Weights of a small self-supervised image encoder: arch swin.
Rows from block 11, named by matrix and row number. Rows with one number belong to one neuron. Each number is 128 + 32 x the weight over its row's rms, rounded and kept within 0 to 255. All counts start at 0. After the name is the row's rms in percent of the matrix's.
# fc1: MLP up (model.blocks.11.mlp.fc1.weight, 1280x320), inputs 214-319
# fc2: MLP down (model.blocks.11.mlp.fc2.weight, 320x1280, transposed), outputs 214-319
fc1.283 103 [157  82 178 179 131  81  64 189  92 140 151  90 117 106 114 153 129 124 124 155 120 136 142 125 131 103 211 148 145 143 218  94 129  42  90 108 100 126 117 129  92 138 150  81  96 137 128 140 138 140 137 110 168 115  99  88 168 130 114  81 158  91 111 157 133  95 126 144  95  94 156 158 130  89 140 137 162 141 112  77 142 110 130 160 192 146  73 105 130  77 101  99 136 159  83 172 118 140 149  94 146 138 174 115 135 133]
fc2.283 105 [182 106 107  77 113 129 117 138  65 123 132 110 217 146  93 101 104 159 123 141 171 114  83  98 157  94 118 134 133 147 160 102 198  95  95 150 130 123 116 132 108 158 132  85 127 115 123 113 135 120  96 204 188  67 104 123 169 122 116 132 124  93 153 158 141 136  76 252  86 118 153 141 130 102 126 165 129 144 102 119 141 121 156 102 132 118 161  90  29 141 138  72 116  85 107 136 127 132 137 135 145 121 110 114 127 131]
fc1.284 104 [112 139 102 180 107 168 142 119 152 126 168 102 142 152  89  97 159 130 147 139 154 134 122  92 109  31 141  98 141  97  62  89 128 151  85 159 130 139 119 129 172  94 152 146 113 148  78 135 118  95 151 145 158 122 167 142  98 148  52 144 120  93 138 117 122 153 113 102 141 145 104 112 181 116  98 123 101  75  88 121  84 126 188 147 105  95 115  60 159 139  70  71 183  49 137 155  66 127 161  75 157 167 135  56 116 113]
fc2.284 095 [120 128 124 109  86 139 122  74 162 156 120 199 160 146  97 102  59 211 106 162 120 121  80  96 173 104  66 129 109 109 146 117 175 132 140 125  87 103 148  89 170 122 114  92 142 120  74 129 175 154 107 100 206  80 125  98 152  86 114 118 147  79 144 227 125 149  32 143 122 135 106 161 134 102 112  96 145 142 109 151 138 142 128 115 130 148 135 104  31 143 115  51 131  87 120 133 107 133 106 119 161 125 151 117 126 164]
fc1.285 109 [129 107 160 141  96 125 115 124 121 144 125 154 185 127 179 128 107  74  84 143 122 114 142 133 188 151 177 172  96 148 129 125 105  87 145 107  89  79  77 135 154  96 112 121 162 141  70 123  66 157 124  71 158  63 192 144 137 128 156 125 115 129 107 115  91 110 155 157 159 132 111  84 172 174  74 114 149 207  64  55 100 173 128 131 122 132 122 122 151 125 102 167 178 122 117  98 154 132 190  24 196 113 142 127 133 155]
fc2.285 113 [154 137 111 113  58 104 114 103 116  89 131 161 217 121 152 111  69 151 116 152 124  98  96 108 187 102 107 155 145 153 135 122  97 115 109 124 151 129  85 180 118 133 141 151 110  70 126  97 134 132 123 160 214  70 144 118  87 129 121 173 137 108 183 142 125 139 138 240 108 181 172 118 126 132 113 188 168 171 100 106 105 160 173  91 140  94 148 104  58 169 134 116 181 109  92 146 152 162 141 118 175 144  80 154  88  94]
fc1.286 094 [164 133 129 101 137 129 144 140 141 121 101 129  74 156 137 157 127 219 168 164 178 124  90 131 128 122 101 103 127  80 192  87 139 172  57 208 164 157 118 184 130 127 185 123 105 122  85  81 144 101 176 108  90 137 110 115 103 107 121  91 170  76 140 128 196 127 133 109  97 180 132 138  83 122 150 130  88 129 159 157 121  85 188 184  78 149  96 125 133 157 186 150 125 147 106 134 100 113 130  97  91  99 134 121 149  91]
fc2.286 103 [118 135  92 145  94  93  97 145 118 109 100 102 131 116 112 133  74 177  80 164 135 138 100 122 145 121 122 194 109 142 206 125 122 162  60 189  75 132 171 168 120 130 111 146 127 117  46 114 136  88 113  85 120  93 142 112 126 132 103 103 164 105 133 152 133 158 123 128 134 119 127 134 141  84 143 169 145 203 151 120 155  83 116 155 132 216 131 185  98 148 169 120  70 106 126 115 125  94 125 142 111  67 186 120 169 151]
fc1.287 077 [156 140 105 156 118 159 100 117 140 180 106 129 157 144 124 113 130 152  79 190 123 145 139 117 169  99 142 146 139 119 194  66 131 146 136 104  87 165 131 114 134 204 108 139 153 129  78  87 148 110 158 101 166 109 134  82  94 113 145 158 148 170 161 195 114  90 154 157 109 113 135 175 171 143 164 126  65 103 150 102 149 152 197 150 102 131 144 134 130 110 162 134  82  90 115 144 152 140 153  67  98 130 155  91 144 129]
fc2.287 083 [146 119 100  94  83 141 175 122  83 134  97 145 185 149 121  72  86 149 116 191 144  72 111  85 187  63  90 154 154 132 172  78 149 126 142 145  57 137 118 117 150 168  95 151 124 129  81 115 117 100 119 161 154  38 142 100  91 149 119  85 140 109 141 201  85 122 104 134 150 148 131 153 151 105 148 183 143 141 127 141 159 121  94 119 129 169 152 152 103 104 149  83 100  87 133 194  99 131 139 132 119 122 119 110 141 123]
fc1.288 094 [174 117  83 137 144 138 166 155 149  80 151  36 101 154 101 156 174 161 133  68 140 143  88  85 108 118 188 118 119  98  70 149 173  97 121 112 172 134 140 147  96 157 101 122  21 118  96  55 135 136 172 153 171 101  67 103 130  95  78  76 170  74 148 148  95 165 143  96 111 110 121 110 153 150 156 130 128 134 123 129 102 111 111 152 140 133 107 115 188 148  91  87 110 145  92  94 137 182 102 122 137 155 163 186 149 131]
fc2.288 102 [182 126 157  60 109 163 115 115  86 100 155 145 201 153  80 104 136 176 129 174 122  93  82  95 209 111 100 108 141 110 130  92 129  73 128 108 134 134 102 115 118 121 163 128 136 117 127  90 126 135 134 141 185  83 104 118 144 138 141 154 153  98 152 151 115 130  91 208 111 134 152 158 147 151  57 215 129 192 135 112 114 146 155 101 142 135 164  94  88 172 146 115 122  64  75 191 123 143  96 151 161 100 128  84  96 113]
fc1.289 119 [131  83 100  71 140 193 218 130 182 151 139 138 155 197 162 176  40  97 127  73 147 124 168 140 135  87  97 162  94 107 117 104 108 151 104 141 130 169 130 120 123  58 128 147 210 104 125 170 152 128  71 177 108 192  97 167 119 104 151 173 107 122  79 154  97 120 142 151 147 102 135 112 115 103  96  70 146 180 100 162 160 111 163 141 142 157 109 157 164  68 133 134 137 116 138 121 155  54 145 176  98 144 111 120 160 194]
fc2.289 113 [159 103 148  97 123 146 110 147 155 111 150 135  93  94  90 111 157 138 121  74 115 164  98 144 135 119 106 111  87 139 171 148 120 127 159 136 116 124  90 135 163 122 171 147  90 139 118  96 170 151 120 118 167 167 154 133  97  97 113 150 165  64 110 136  85 154 125 120 102 107 146 141 132 109 149 176 118 187 108 158 124 159 172  97 163  66 112 129  94 117 179 185  84 128 107 117 170 150  98 144 210 108 155  91 117  52]
fc1.290 106 [118 144 120 130 147 119 119 174 187 212 162 125  88 142 156  99 122 118 189  80 182 150 123 100  82 140 164 124 118 138 155 102 165  97 108 129 136  98 138 162 111 134 177 110 115  86 129 118 125  91 163 124 127 177 144 135 113 100  55 114 150 152  96 130 167  91 110 161  97 176 155  93 144 129 174  81 106  62 174 205  81 135 155 114 115 108  92 127 184 167 144 192 123 113 149 161 100 167 132  95 116 150 152 119 108 113]
fc2.290 094 [159 146 152 161 173 157 133 146 135 116 110 116 119 115 158 157 158  58 195 102 129 140 128 122  47 149 134  88 140 138  91 162 125 145 127 128 152 111 148 120 128  85 106 153 147 158 187 137  90 115 126 125  63 163 108 148 111 114 123 133  92 174 136  32 154 129 182 105 115 116 101 136 123 157 122 148 108 108 113  91 152 114 122 143 123  77  96  80 196 118 115 162 151 146 137  77 136 109 176  93  88 129 116 109 132 131]
fc1.291 102 [157 144 125 152 111 121 123 138 131 139 159  98 104  88 101 131 148 114 148 120 113 109 137 107 123  65 143 122 109 151 130 131 139 142 120 180 190 155 148  81 137  81 105 151 103 144 113 143 126 175 155 124 117 126 134 117  85 135 101  79 114 123 146 147  98  73 125 123 110 170 133 138 204 108  54 160 119 117 111  91 139 148 146 146 156 121  84 128 158 116 129 135  93 125 136 166  71 185 129 132 119 141 115 127 139 110]
fc2.291 092 [129 158 103 114  96 160 108 127 115 100 153 112 216 118  87  68  90 206 115 138 132 134  81 110 219  62  85 140  83 148 170 110 165 136 115 142 135 107 108  86 140 166 126 110 111  95  61 158 216 144 143 151 208  88 114 140 125  85 141 138 112  97 131 207  64 117  99 215 128 135 150 140 106 119 113 130 187 123 129 163 123 121 143  73 151 128 140 121  29 127 129  77 130  98 107 151 126 135  77 139 191  96 117 126 137 116]
fc1.292 097 [ 92 139 152 176 138 166 136 129 129 103 149 101 124 115 151 149 144  99 149 149 112 152 154 115  83 101 131 129 166  88 163  84 164  99 124 194 134 137 178 128  66 113 180 154  89 149 100  60  92 137 148 132 132 170 156  97 105 131 156 150 104 105  81 119 124  85 118 153  78 175 148 116 170 147 129 155 126 171 165 125  90 180 116 136 122  71  92 113 224 120  64 172 137 138 140 125  89 136 108 139 181 123  97  83 129 137]
fc2.292 106 [145 125 121 102 162 150 137 117  91  67 167 124 225 159 117 114 131 212 117 164 150 116  64 114 189 114 102 155 127 128 141 101 159 111 120 122 125 137  79 110 129 139 130 128 112  97 128 133 158 166  96 197 188  99 103 120 127 134 157 120 109  88 127 179 103  95  50 218 135 105 160 123  93 111  82 182 152 149 131 125 105 149 160  95 134 153 167 114  72 168 149 146 143  76  70 134 129 134  91 119 184 105 128 130  97 116]
fc1.293 089 [113 166 104 145  87 156 130 130  97 135 139 113 164 111 137  65 155 166 115 137 134  92 114  88 160 112 143 118 111 132 152  45 162 144 115 159 133 131 107 150 160 126 152 148 168 114 115 113 181  94 242 153 128 109 157  91 122 122 123 121 168 116 158 190  81 129 102 123  91 127 102 140 167 156 124 103  45 109 152 139 100 147 160 113  98 150 158 136 145 174 139  93 123 139 126 102 187 155 142  43 137 148 126 131 136 142]
fc2.293 098 [126 141  52 115  35 145 135 128 101 129 128 130 158 137 112 107 105 179  89 112 128 109  83 114 193 101 107 169  84 164 131 103 168 141 120 151 114 118  52 121 150 166  98 113 143 123  63 149 145 105 169 101 127  68 158 101  94 159 121 116  93  67 135 220  91 137 100 153 123 135 117 175 165 117 135 151 181 112 115 136 123 118 101  95 163 159 126 145  68 106 113 120 113 142 166 112 117 156 142 127 151 110 134  94 158 116]
fc1.294 112 [ 99 104 125 211 134 139 102 131 143 200 169 119  73 118 161 109 147  80 149  79 144 138 152  88 139 141 199 118  30  86 121  91 170  91 110 160 159 101 102 141  74 109 169 132 147 149 151 131 106  93 187  82 141 156 144  99 134 119  93 134 189 170 118 133 127 137 112 172 107 130 169 126 137 112 134  72  70  77 116 195  73 128 122 144  85 104  92 143 184 152 128 157 150 112 145 133 114 146 119 124  84 132 114 153 110 101]
fc2.294 102 [120 154 145 129 181 112 147 148 169 123 121 120  82 129 165 170 153  81 181  87 126 119 141 137  43 144 164 112 167 135  96 153 112 127 130  93 155 113 167 132 138  69 103 127 144 150 178 130  95 118 100 120  54 179 109 164 113 123 124 121  83 165 124  29 180 111 175  78 132 134 109 132 113 158 116 115 109 112 147  95 165 128 118 133 104 103  79  97 211 119 114 178 128 178 121  76 149 126 167  79  91 149 148 111 126 155]
fc1.295 083 [170 113 159  63 148 141 117 153 113 181 151 123 190 135 192 116 152 164  86 117 129 114  78  90 149 156 145 193 107 148 109 131 136 124 140 114 181 109 107  61  85 127 127 112 116 124  82 118 142 100 127 126  95 135 115 129 123 176 178 125 143  90 120 138 105  92  80 132 126 105 131 102 140  72 133 164 107 116 120  47 175 109 150 132 144 122 136  98 129 130 139  38 174 149 157 109 121  70 150 147 106  81 154 141 124 175]
fc2.295 079 [136 117  95 120 137 132 151 141 158 138 113  71 182 157 172  77 152 166 113 190 134 126   0 118 129 136 130 152 100 169 165  96 152 128 155 128 139 142  97 119 103 112 119 112 125  67  82 108 187  92 158 142 147  67 110 122 128 148 143 135 148  91 121 183 135 139  33 195  93 150 136 106 151 118 149 163 202 193  93 115 115 113 137 105 120 136 128 133  78 148 150 172 147 109 130 136 135 136 133 125 135 137 138  92 140 143]
fc1.296 118 [112 121 100 120 170 132 133 137 230 129 116  93  96 152 120  85 140 153 139 104 110 110  79 125  62 121 131 139  58 131 117 121 148 115 104 150 158 115 132 187  95  97 182  87 166 148  81 162 100 113 168 183 123 130  84 149 171  92 122  95 137 101 168 124 101 153 117 123 105 134 159 115  89 110 109  55  57 140 150  82  66 123 140 128  72 180 121 140 162 105 168 105 127  85 148 114  97 142  99 112 185 131  72 121 148 140]
fc2.296 123 [145 144 255 123 165 115 123 147 113 161 165 113 110 157 150 164 147  51 155 121 176 129 151 133 114 167 111 121 152 122 110  86  89  84 150 145 131 123 106 107  99  64 129 164 140 150 200  56 114  93 146 108  82 162 122 194  82 149 130 117 121 159  87  95 150  92  95 104 125 123 135 110 133 175 180 148  86  80 122 148 139 179 154 140 111  85 108 110 201 160  69 137 124 175  59 179 154 137 151 108  84 152 135 110 109 132]
fc1.297 100 [114 136 165 137 146  81 164 187  91 126 159 137 106  75 139 165 139  95  99 167 118 146 135 140 144 110  84 205  74 118 110 154 108  96 140 120 162  73  97 122 106  69 172 145 120 136 123 168 100  87 146 120 113 162 102 141 154 110  91 107 133  92 194 123 172 100 125 183 122 114 131 114  77  38 140  82 123 156 122 114 173 143 104 124 102 102  41 133  99 130 165  88  91 146 162  72 103 115 112 131 144 113 117 135 167 143]
fc2.297 105 [158 142  98 135 104 129 151 119 121  94 113 131 229  89 133 153  84 179 125 147 129 124  72  98 154 126  98 150 143 116 165 115 139 103  71 157 127 122 108 125 102 109 177  99 103  84 104 101 142  96  87 166 167  89  93 109  91 139 139 117 171 118 177 185  75 117  75 231 126 130 133 147 159 107 138 194 188 242 109 136 114 165 143 120 142 131 138 134  46 164 134 100 127  86 120 102  83 146  56 126 176  96  78 140 127  94]
fc1.298 106 [138  96 111 116 198 161 120 147 173 140  90  78  76 149 148 134 103 149 137 144 144 125 127 128  94  93 102 127 203 161 178 141 129 108 156 174 135 102 110 198 149  83 107 137 119 167  90 148 115 144  67 177 135 134 142 124 151  78 161 125 117 189 111 111 184 182 119 144 124 177 122 136 148 179 187 123 166 137 159  61 139 151 136 183  48 125 137 169 197 124 181 108 104 126 135 155  96  85 107  90 139 134 105 110 147 121]
fc2.298 103 [146 138  88 111  77 149 112 116 140  76  45 140 187 162  83 131  83 182  82 174 137 139 104  95 158 110  99 145 134  83 156 134 148 164 107 181 114 129  99 144 137 158 143 137 121 133  98 110 150  79 114 130 145 128 117  93 153 127 125 127 180 135 153 172 145 142  90 119 170 141 116 133 135  84 140 157 151 184 144 116 169 141 143 110 119 138 152 146  46 172 123  63 136  92 138 126  78 126  95 177 133 123 155 102 161 125]
fc1.299 095 [160 142 119 129 132 115 133 189 161 156 189 150 162  99  99 184  90 138 103 139 129 121 169 103 115 182 110  91 188 150 113 130 116 130 226 134 152 111  95 106 112 100 131 185  81  72  99 160  96 142 116 170 144 128 133  99 128 150 129 134 174 151 119 186 140 110  86  86 120  99 137 194 135  90 175 114 137  77 150 121 103 101 139 166 141  68  97 141 126 118 106 105 123 133 106 158 101 145  82 102 118  29 140 127 112 115]
fc2.299 097 [163 120  86  83 140 152 172  87  68  85  87 140 211 152  85 106 105 186 134 219 127 128  93  93 143 116  81 123 112  93 142 101 160 126 138 146 141 170 133  83 124 144 178 151 103  84 148 100  99 121  77 182 169  88 118 119 166 137 150 134 172  35 143 159 107 162 129 162 112 115 110 148 151 121 109 160 155 186 146 126 173 123 147 137 116 132 207  96  96 128 164  88 116  83 117 134 111 120 111 121 164 129 100 119  89 137]
fc1.300 085 [135 103 156 130 146 116 119 114  84  95 146 144 181 114 115 140 153  62 110 128 117  97 124 140 145  96 101 177 106 112 158 140 113 157 132 104 112 142  94  74 153 159 150 206 168  75 128 100 137 144  65 106 152  96 157  81  91 168 140 108 126 121  90 113 120 126 124 192  72 144 164 119 127 138 152 166 101 144  65 156 121 125 154 111 138  59 110 120 116 128 124 150 106 140 129 150 175  92 170 119 171 117 139 115  97 160]
fc2.300 090 [135 131 131 113 145 125 110 178  99  77 146 115 227 143 106  83 101 119 127 195 149  79  82 138 183  90  53 150 118 142 141  99 112 118 127 104 120 138 104 153 130 139 165 149 116 111 143 113 147 109 125 182 185  94 129 137 131 137 151 150 145 121 155 171  87 129 111 243 108 166 121  91 133 137 116 205 143 166 115 147 124 102 134 138 118  88 123 148 108 121 140 131 162  86  48 201 203 129 123 160 170 120  77 103 112 103]
fc1.301 107 [135 106 115 145 113 100 117 137 170  90 137 119 136 126 142 162 125 151 144 142 124 120  79 129 127  60  96  63 139 100 167  90 118 163  84 135  86 183 156 125 170 121 173 187 142 142 114 120 107 128 154  80 191 187 138  89  76 120  98 151 155 135 160 118 112 103 120 115 147 112 178 104 129 118 124 131 113 142 156 122 125 125 103 159 135 143 158  83 120 158  92 132 108  66 164 180 111 164 214  79 131 182  83 174 136 122]
fc2.301 106 [119 136 128 175 153 107 156  97 133 155 121 126  76  83 165 140 125  70 137  75  94 139 182 128  96 140 199 106 126 136  85 144 128 125 134 124 117  93  93 131  74  85  93 121 124 134 161 143  93 107 135  64  15 132 153 157 103 140 146 122 104 209  80  52 151 102 139  54 149 141 117 142 121 141 165 110 108 107 152 135 148 152  85 126 151 112  91 150 174 113 118 183 134 198 111  72 143 112  95 124  92  96 150 110 133 143]
fc1.302 091 [105  69 123 156  87 183  85 124 152 117 120  96 173 170 120 120 112 166 130 118  98 121 136 136 108  67 107 146 122 112  87 117 143 133 110 126  84 126 116 115 194 156 159 180 117  72 108  69 149  82 108 205 150  75 165 138 119 142 128  85 160  75 174 144 140 146 129  98  62 131 124 159 172 119 108 136 129 137 104 160 102 161 187  94 154 125 136 132 195 148 146 162 101  87 112 101 148 137 156 169 116 126 129  77 141 134]
fc2.302 089 [ 74 103  94 123  58 142  83 133 144 138  98 149 183 139  65  81 106 159 130 127 123 108  88 141 156  94  98 165 125 124 120 143 134 163 119 187  78 114 111 118 172 154 141 118 102 122  62 138 178 100 126 160 166 101 153  84  82 105 103 168 115  94 161 178 107 154 127 133 124 141 118 120 145 149 126 173 140 152 102 162 136 143 139 136 156 146 130 149 109 118 141 127 130 109 124 167 123 141 133 180 120 111  95 105 144 120]
fc1.303 094 [106  83  54 112 104 113 132 118 180 117  86 136 120 143 117 129 106 105 124  89 115 117 116 110 118 105 146 100 116 123 106 125 111 111 166  75 124 110 142  88 116 131 145 118 152  98  66 123 185  78  96 193 105 116 142 132 103 114  92 125 120  58 167 157 104 107 146  63 120 117 136  99 173 116 115 154 121 129  96 117 170 145 109  95 129 142 146 114  78 205 167 140 121  77 154 174  77 127 176 120  98 180 145  89  97  96]
fc2.303 090 [145 137 116 109 159 152 162 104 123  60 162 125 207 143 105 102  97 187 123 127 157  96  54 119 223  97  73 156 119 119 168  68 140 135 108 131 140 157 127 104 163 165 149 155 142 105  90 132 153 137 108 129 190  55  86 126 140 133 124 159 161  69 171 155  40 157 121 171 110 110 140 152 113 117 156 156 164 190 123 118 125 126 180 110  98 118 160 132  17 141 159 102 110  70  95 145 105 143  73 172 181 135 132 132  98  66]
fc1.304 104 [163  95 146 110  87 164 158 129  62  90 121 139 176 124 157 127  57  62  82 129 141 168 108 119 182  93 100 217 108 145 130  47 158 128 105 103 130 174 119 114 123 156 145 191 150 132  76 142 133 116 145 112 105 101 133  39 133  96 179 159 157  89 115 129 164 161 180 135 130 119 154 129  91  76 162  92 119 139 132 172  83 159 126 165 126 134 145 144 151 141 133 140 153  47 129 112 161 110 123 147 122  98 181 153 141 172]
fc2.304 103 [171 118 133  79 126 153 114 164 107  71 147 130 178 119 119  83 146 174 136 165 140 137  50 108 176 102  94 133 130 137 145  80 135  75 124 109 128 180 114 116 165 150 160 139  76 113 167  86 121 109 151 159 151 102 110  99 147  81 147 148 169  81 140 130  87 146 127 224 108  74 130  90 135 123  98 202 102 181 135 137 123 152 171 126 116  93 163 131 107 162 137 118 143  44  96 149 134 124 102 159 145  99 127 107  95 102]
fc1.305 092 [140 124  96 165 155 155 143  89 173  93  82 109 118 155 102 131 127 136  66 144 124 155  68 132 171  78  59 154 147  59  93 155 117 141 111 125 104 139 164 107 135 128 139 143 176  59 104 144 137 172  80 125 181 173 136 119 154 161 147 162 142 111 132 147  94 145 153 102 105 118 171 131 153 105  93 123 128  92 134 145 106 134 175 118 202 147 197 105 169 141  91 107 149 114 143 227 105 105 156 146 148 152 110 114 135 178]
fc2.305 092 [ 91 112 101 118 129 177 114 156 107 145 105 126 110 172  88  90 128 168 127 160 120  99  54 164 151 114  88 131 164 144 174 124 140 124 170 116 130 125 135  99 149 188 123 138  83 105 126 109 137 179 123 171 185 142 115  89 144 148 123 152 131  73 118 163 141 139 124 181 102 134 150  78 127 141  99 163 169 120 141 140 142  64 121 118 116 106 197  85 122 153 184 127 145 102 107 193 161  84 138 149 176 185 101 120  82  94]
fc1.306 109 [ 87 131 133  92 148 139 120 129 115 130 116  96 120 175 110  95 195 159 127 110 142  96  85  96 144  55 128 160 100 113 101  81 135 126 127 176 140 125 123  63 146 108 132 125 120 175  58 166  77 137 123  93 214 108 128 172 152 110 144 128  90 117 144 137 123 143 126 179 215  67 123 171 112 105 156 108 167 116 171  99  54  92 132 201  92 180 158 146 179 139 133 168 110 172 101 179 149 125 138  83 136  90 165 173 177 153]
fc2.306 096 [134  98 109  98 143 119 111 104 108  84 134  95 175 175 141  91 116 185 106 137 154  93  62 109 203 120  92 143 115 114 142 101 134  93 152 114 176 150 130 130 125 121 155 141 118 112 149  93 150 121 152 151 134  24 131 122 171 117 146 128 128  77 139 163 108 157  86 227 114 127 145 119 159 155 120 189 186 188 121 146 129 133 167  75 133 156 160 147  48 183 173 108 131 118 126 171 137 133  70 158 142 125 156 126 118 104]
fc1.307 099 [110 113  84 153 103 149 156 140 129 136 120 146 187 153 100 119  94 129 122 172 121 106 141 121 116 121 108 134  80  75 145 148 167  82 156 159 119 135  99 161 154  64 140 122 140 199  95 144 118 150 127 175 155 105 137  84 157 140 162 139 111 105 107 144 102 165  99 166 131 105 110 135 123 207 137 112 165 148 111 134 143 143 117 155  93 150  98 124 185 126 138 127  97 153 145 106 127 158 197  53 150  76 126 163 156 171]
fc2.307 104 [127 167  43 123  54 154 162 131 104 105  97 165 238 158  91  93  84 179 134 164 131 128 105  98 133  95 109 123 126 139 163 116 178 133  94 157  85 133  94 146 112 128 138 137 143  78  87 122 138 116 100 149 141  89 124 109 116 163 128 159 109  78 181 156 104 132  88 208 139 205 119 111 149 125 114 145 196 141 130 181 107 136 127 101 145 157 137 146  89 131 123  75 151 111 156 140  98 167 155 134 163  96  92 122 109 138]
fc1.308 087 [153 130 143 187 102 100  93 156 144 104 138 119 134 170 130  90 122 122 144 163  96 171 124 138 103 173 161 171 125 151 157 136 166  86  94 128 102 104 139 142 107 203 144 116 113  92 133 121 109 122 173 131 117 117 154  82 150 127 187  96 150 164 147 132 127 119 117 144 121 135 154 150 138 125 108  87 118 173 141 122 129 147 141 172 116 165 155 192 102 175 144 109  88 106  94 101 115 135 164 119 111  89 130 138 105  97]
fc2.308 090 [129 127 128 109  80  73  88 150 121  77 119 136 185 122 127 120  82 211 107 142 110 129 106 104 178 112 116 193 133 133 144 110 134 165  93 130 116 113 110 169 128 176 158 108 132  88  77 135 160 103 118 100 187 112 127  97  79 159 150 127 134 127 152 187 131 124  74 173 132 120 121 147 124  85  83 165 126 171 109 101 138 146 168 133 156 161 122 180  35 147 159 105 104  91 119 100 119 169 135 152 133  73 120 151 109 129]
fc1.309 100 [145  96 119 253 133 129 106 110 107 154 123 132 183 152 134 100 119 113 164 158 107 138 160 116  83 173  87 133 100 142 119 131 109 191 105 101  60 127 100 113 108 158 140 101 158 138 139 122 119 159  95 166  85  79 164  87 170 216 168 122 147 121 103 181 142 136 129 145  93  79 104  96 119 141 107 113 165 167  87 120  68 108  95 102 111 142 138 144 156 100 136 136 158  77 123 169 139  99 144 107 177 126  87 107 126 135]
fc2.309 094 [148  97 133 107  68 127  92 132  97  91 141 125 202 119 101 102 106 198 128 181 136  88  82 128 181 132  57 128 111  97 160 109 120 119 124 170 105 162 107  85 177 150 152 123 126 154 124 104 175 116 135 202 176 116 108 119 158 123 131 154 152  60 150 170  93 137 109 175 118 104 146 137 116 102 107 163 170 219 144 151  83 118 141 144 166 108 153 122  72 145 156  91 139  96  86 154 133 116  89 150 183 135 125 103 168 105]
fc1.310 102 [175  75 123 121  90 122 108 105 136 119 144 120 142 161 164  83 113 155 143  88 108 112 102  73 171 158 101 206 124 161 107 117  78 131 146  88 107 113 144 106 138 150 164  70 108 166 142  94 155 158 121 177 173 118 145 145 166 138 127 141 128 104  72 194 144 128 108 146  68 110  62 160 128 102 119 159 127 183 157 100 156 135 140 153 154 192  89 136 145 135 132 176 123 143  97  49  67  84 140 122 126  93 149 125 163 159]
fc2.310 104 [123 119 131 108  83 152  98 146 102 118 136 134 173 134 153  96 135 191 110 174 125 124  58  97 151 124  79 201 104 153 158  92 125 103 125 136 116 110  91 132 132 136 121 142 124 126 128  90 165 105 142 159 174  71  75 115 106 147 116 159 136  95 113 181 109 161 103 172 123 125  98 128 145 138 123 185 149 189 130 121 105 121 129 126 177 155 122 157  51 145 137  78 100  92  96 182 100 126 128 152 176 121  84 116 173 106]
fc1.311 110 [156  96 153 112 158 128 156 171 201 148  80 147 134 169 186 132  84  89 102 153 127 142 119 153 142 143 145 122 157 173 132 141 125 162 119 131 111 137 129 131 120 129 169  70  81 139 142 121 114 142 126  39 123 123 124 150 152  95 118 125 133 121 135 112 152 134 112 164 126 114  72 108 122  94 177 103 129 126 111 143 134 161  96 117  51 150  72 109 129 167 156 123 128 120 144 193  76 135 121  93 239  89 103  60 124 153]
fc2.311 102 [129 133 125  93 106 139 100 146  88 104 147 139 178 135  93 110 133 201  99 165 129  92  49 113 161 129 107 123 135 111 147 117 145 119 126 124 116 156 161 111 129 155 170 138 128 129 147 140 149 143 100 161 178  92 119  89 121 160 127 118 174  75 125 184 103 118 105 166 148  69 150 129 130 129 136 209 138 189 169 105 125 122 134 125 121 151 131 133  60 171 150  86 124 106 109 158 113 138 105 117 174 134 117 152  97  87]
fc1.312 110 [100 136 121 192 118 147 138 102 224 153 111 123  82 117 139  90 122 104 144 111  84 121 134 111 103  86 176  55  88 106 151 130 174 147  87 130 111 115 144 129 127  90 194 181 144 144 106 158  79 117 164 156 166 144 129 138 135 117  85 108 138 174  93 118 143  91 145 191 123 154 130  90 162 132  93  94  98 110 134 162 106 156 109 144 110 125 138 124 193 168 103 137 144 106 183  93  55 157 155  60 121 159 111 168 139 139]
fc2.312 095 [131 153 145 131 178 120 131 156 150 138 132  97  89 132 165 183 157  54 161 103 124 132 144  96  65 162 145 126 148 122  99 129  93 118 142 106 141 106 130 137 127  80  97 128 143 161 177 121 107  92  96  78  15 151 115 144 107 122 114 132 105 198 113  45 142 109 147  68 130 110 133 107 115 136 128 122 113 117 138 113 169 144 111 147  93 121  63 120 187 110 129 180 122 178 127  89 172 112 156 106  78 118 151 118 124 117]
fc1.313 081 [144 112 146  79  81 173 150 133  79 162 138 115  81 170 180  69 184 114 149 109 156 116  74  96 181 119 110 170 141 110 164  92 121 144 119 128  98 151  96 109 174 211 163 164 139 114  78  68 133  98 120 132 104 108 129  57 167  84 188 145 163  93 121 102  84 158 129 132 102 124 138 142 137 124 130 100 108 143 168  87 145 138 148 175 114 125 162 113 160 164 136 126 113 140 115 161 129 103 125 175  64  97 111 125 145 142]
fc2.313 086 [121 162  99  73  92 132  87 164  74 106 150 105 197 139 144  84 146 143 151 159 167 114  98  94 136 118 120 166 114 132 142  90 120 144 118 188  92 143  98 124 154 161 147 144 107 144  87  95 138  52 117 144 105  71 102 115 147 109 120 161 133 154 129 132 101 175  89 153 140  94 134  96 161 113 102 199  86 204 136 124 139 118 113 157 159 175 153 137 116 141 169 137 114 102 115 172 107 113 145 180 113  98 107 128 141 125]
fc1.314 110 [140 110 123 167 141 173 145  70 113  97 112 166 168 179 137 120 108  99 116 129  97 106 121 179 149 133 155 188 123  69 102 116  80 148 127  98 116 157 114 147  84  79  91  69 149 161 101 154  73 153 132 108 149  95 182 151 125 164 161 144 119 163  87  30  99 152  79  97 122 157 110 164 134  89  99 125 112 215 105 122 103 170 147 122 124 196 108  93  54 100 124 184  86 148 140  74 141 104 136 182  91  59 126 112 111 171]
fc2.314 109 [145 116 113 111 114 181 152 132 155 113 137 125 176 154  81  99 132 166 123 139 165 119 100 134 191  88 112 166  67 137 186 103 114 139 145 108 118 135  97  60 199 187 129  98 158 141 117  65 175 125 131 157 133  73 131  57 101 116 157 134 120  43 146 214  47 159 161 168 133  80 151 121 132 126 150 128 155 177  66 168  78 114 153 126 141 113 124 135 112 136 111 101  81 123 126 164 137 170  92 109 170 117 132 112 178  68]
fc1.315 088 [108 123 110 121  99 116 103 151 148 122 109 101 255  82  56 156 152 120  93 136 150 105 154 107 118  98  96 100 130 104 132 154 163 111 126 150 115 172 105 171 144 184 119 193 140 122 144 187 127  76 151 118 132 110 137  95 181 107 132 167  93 135 155 157  95 132 168 234 143  98 103 130 116 124 120 131 123 216 128 131 113 108 122 189  80 147 140 140  95 168  87 109 108  81 161 164 143 110 125  95 119 153  99 130 116 150]
fc2.315 095 [154 149 108 118 106 150 106 182 166  80 138  87 180 166  52 127 146 180  91 180 144 122  97 137 124  88  44 154  92 166 114 111 210 124  96 148  79 149  96  98 158 156 146 118 156 174  98 125 145 121 142 132 167  46 106  74 117 142  93 138 152 118 122 152 122 127 141 211 159  88 100 148 120 119 150 141 190 164 108 161  79 106 105 135 164 167 122 147 121 128  66  78 187  89 183 144 166 167 152 145 163 102 146  72 136 139]